A small CTC audio transcriber, trained from scratch.
Training: muon at rate 0.027, batches of 128.
Data: trained on Morse code for random letters and digits, with fading, noise and interfering tones, 26041 training examples.
Rows from block 3, named by matrix and row number. Rows with one number belong to one channel. Each number is 500 + 40 x the weight over the matrix's rms, rounded and kept within 0 to 999. All counts start at 0. Numbers have three digits each.
# convs0: first width-7 conv, stride 2 (model.blocks.3.convs.0.weight, 144x96x7), inputs 0-19, a 7 kernel for each
# convs1: second width-7 conv (model.blocks.3.convs.1.weight, 144x144x7, transposed), outputs 0-20, a 7 kernel for each
convs0.35:473491558476530532558526585469441441524570501502474474463509479464562487526616455476516548557507474521504546635513460459471551485520539537521501477499487522495435483513463530529574445520575457504466541489455454434476498523561522524521505483456514465466525495503498522520510516514500519495535560510481446423428508549518450471471506536542534475462530498532499520508570507607613457526514481443509517490571512543423497524486
convs0.36:519523440467477444462508480581513491512487500543557507482527568432501416479550462466489505504521492485504504400480551530592524517494448444452472545513487520516479477513491446478496484435430445480422489532463483565502435504479488480591507439470571538520528529492469446487542534498440484508501533433456484460431502572509495485450480522477546514472520493464470463542419607305405544501511524524457473530481481500538545525515
convs0.37:524482444482545521534407460445484491535534489578594512473465506543508536536484545460479517516529498514547475507476529504534539527495443454502503515508534554538534532525521470521542498572527490494519478521495471481531508440465449506500518500441525476523506531529477532538544504520496477452496495504502480481533517477517483481461457497527461467488497465454479406424472477523382425466516537539547530517420476465506507505498
convs0.38:491449471445465440468431451514434438450494442496522530517530510403477478473411463483523532503459481508496476445371459493510453483495525493470455465488473462515494479489500449422457473551519472471458472536578506520558507457479496520523478450448502533510514571520463489500541469536524467469508508552542554571519498517547556484492523477475461496508515515522484493596517469507524451529505444460510524531463488540503501491516
convs0.39:479535511480492539548538539489487503485539540519517505514541555530570552592591572589508489478486485501472528405456481531489518482503504539514493541446421442428428468490528573612575498512590533524529514551530505441530506491459502546547516522560592570607510509540514556568589442454481469481476511591563556533498471522523504458488454406434529499504523509455470466603479543424487563533525485465487469475484483455450482453448
convs0.40:553520595523507484495457464448439483508537491484444418429467475444523523532489553491553535515516477504480567557499519461482456480476484529543538519498544528538511491505506555513512558491531527512558534542512504482570493514493535444499469479488457436415494465471440464471440541524501507538503513597546543462502457500491572562574557505473525528510491504499462487593539394464454486548492470467521473439532518487436427486455
convs0.41:458508509460526480515546595559487452487469525521523481465461467553484516489566500534538526534473488479489461487574532464531589493443460503468471523498501498484503488491441499500508430435439475442432477463417448498372521497497514476502469468462523546612404467528542512510522544514483533571524543460501526545483493549486464477514445453446492483500487442465483614426342505527486515458501493533501468494530501534557508545566
convs0.42:615517460504473499470478520533501504505515521497504530538497488558583404441400517536467475446493494506522490463541489426518509481506517528519518524512518518537538508499448518521528582532495476505511486457460458464460497500423474479602535509499507498536502553565492537566498402493525455478511522484513490464427407378563492507506466495508509528523525520515475481377455568575535446541521523493503515504478506509544570539537
convs0.43:464469505565485444476510534482464513547513517553554520523493510498508542507468489495477459514501484489473475545458418441498553458465496474488499507517481491518492496473514434437438460488474497436480477490460480578532488417457454525499500491444466496488512489460493498428426541561518515495514516479501499469504480504477508522544513496437547487458473490517526509537477495434439445463489485536510536526495536508505434467486
convs0.44:534473515499498505506414501498538481485526563528502506526523561572414541576472506503500495479506466479486456485511489486489545526522519541501505501515534500518499501484448448583487445469418553410545540457502477458437512460494532443452470516520520482474569513506503499540508517514496481480517567578554549470502462468548483470441489498492502526525432480465500550375541418437542520583549490494510464454518498453497486523502
convs1.35:633484462569496495557522461505480462521474398509406509427437506478493541423456466518483528498511456448516468505579474489481417478500492557502457566508534461518518512502530451466498448454515528507521551451510489478651594499454563469539505537511497548435497501430527518538408484466443441594492547498656520518537471499377519529459420542506395383470429492570451543569427616471460633476530545538408525496515460508576495501470597576577483507453453
convs1.36:465444523483497501509561531514444507554483556478482426506483414458527468508483531474517469502472505483489563519512526460435500492576517454449453545467580622482463432515539467583505520440487427448501534464494563529507522485534531487550463470637417483424489480467488510482512468497514491509477445542447534543468577441634476543539446554407424442527446529518525540397464563470448474514482428558430458549462469521518458520478528456486562523533544
convs1.37:510492441484548547529570490487476534526440532542449460576516427436436544551468467516431519465448491478467422490451520529526434531578515493514563470500543493482467485579527523554451467537530465500445492532474500534593521519538547484484497471497527487474490434437451514453487535467504486506544490441446496454493536475560529473535461513444481530477556443566550452453511509503496455517532462539497489470444549485502511502466530500454520466497499
convs1.38:531458433445532483539449525549466492485519458477511495488496488493410456488514528445545509497481474418525497532462548504492484444516521555520514444538493481523545505443514539580574505447541455520544473519548527443503548484516531526524466483535530515465426531566471423425578539535518511494467514527458442490427483490550605472491496501482551469502531499483544499530445538490561529511524532518520484470520505614428526583427608467541510430490471
convs1.39:510513528511496559498516497502468471525502495543537536518543561467469494499489482485496535496476462505532520529494475521488513471501502510490502526527472495499518528527481505454455486545542466492571534531509489476524519533491477505467506449467477475507504486498481504572526482469478526559498523456531525493540496509542548555500508509445412497503525514494435473503500527499496509491488503478501545485448458493537465468480489506496473499429446
convs1.40:532502476534535495540438495558491465475487463451474445470533514465471433474396460501455462499472512534582511553506502504548557492452499514478501541516520566534494491480530533571514491491524471444461507470435465471450500441481527497469523485489516448517518494498439487484470498472498485495431470417462462473406494482567530511538529546528477402416487515498434536486462479508510475538541569563540473470457494506526512502517477495429430465481518
convs1.41:440390504413495533431566487495541591467523393472441500468563499524518524525570560463559476464487492460488486467471526530465469591511451508436501521472528552507494484494476450450495470570497479528463511581532475491495546501492495541542457486576449504555522498525496447560551497515505522485424482515388513501499599564513446566536571448448526481493547444549431496461484504543490584389478471505515513506437575520505541442564467495473521502486489
convs1.42:497506505489561552492523471473493481517509579524556556449500457406436427478478381473450507493481507576463528513512489496534503501446488402472493419492574506477535501462462491448497490497431509545515513515431500531623491473490468505577469544562516509458485473435452484543470588553510503466548532491413478469498463418472493456407459470500393528574527469570481510447489506461461442569497541520529459481558438411542494458525585497473476470466521
convs1.43:494480492446568529593561516504495503468477499457440479563565537501486483540509548545496480482506481517503551525561526428481510496539538498432534481535596502479480540566561562501509529471505476474481548457505487543447458503494520520554432474527458367607531496560518550483525470450505516445471446452480512492495468483525536525518526476471476447451499446503491528513590573490544578582440444548510569488486584529484518569495446465494501539505498
convs1.44:619519406491549489474547476413483555480544479549490459551437468468527506448566434517494546416451508536422513540492447486563468465481532532539434513443564612521458507453501502366470447490446445492528548486492471491422623517524430540413527525467535411469437568506477475516525640427541480471556503456536531471500508471410570565501486457555444504412418605475580550446553522510494565455545545435552480559540528487388479551451530571574538500493507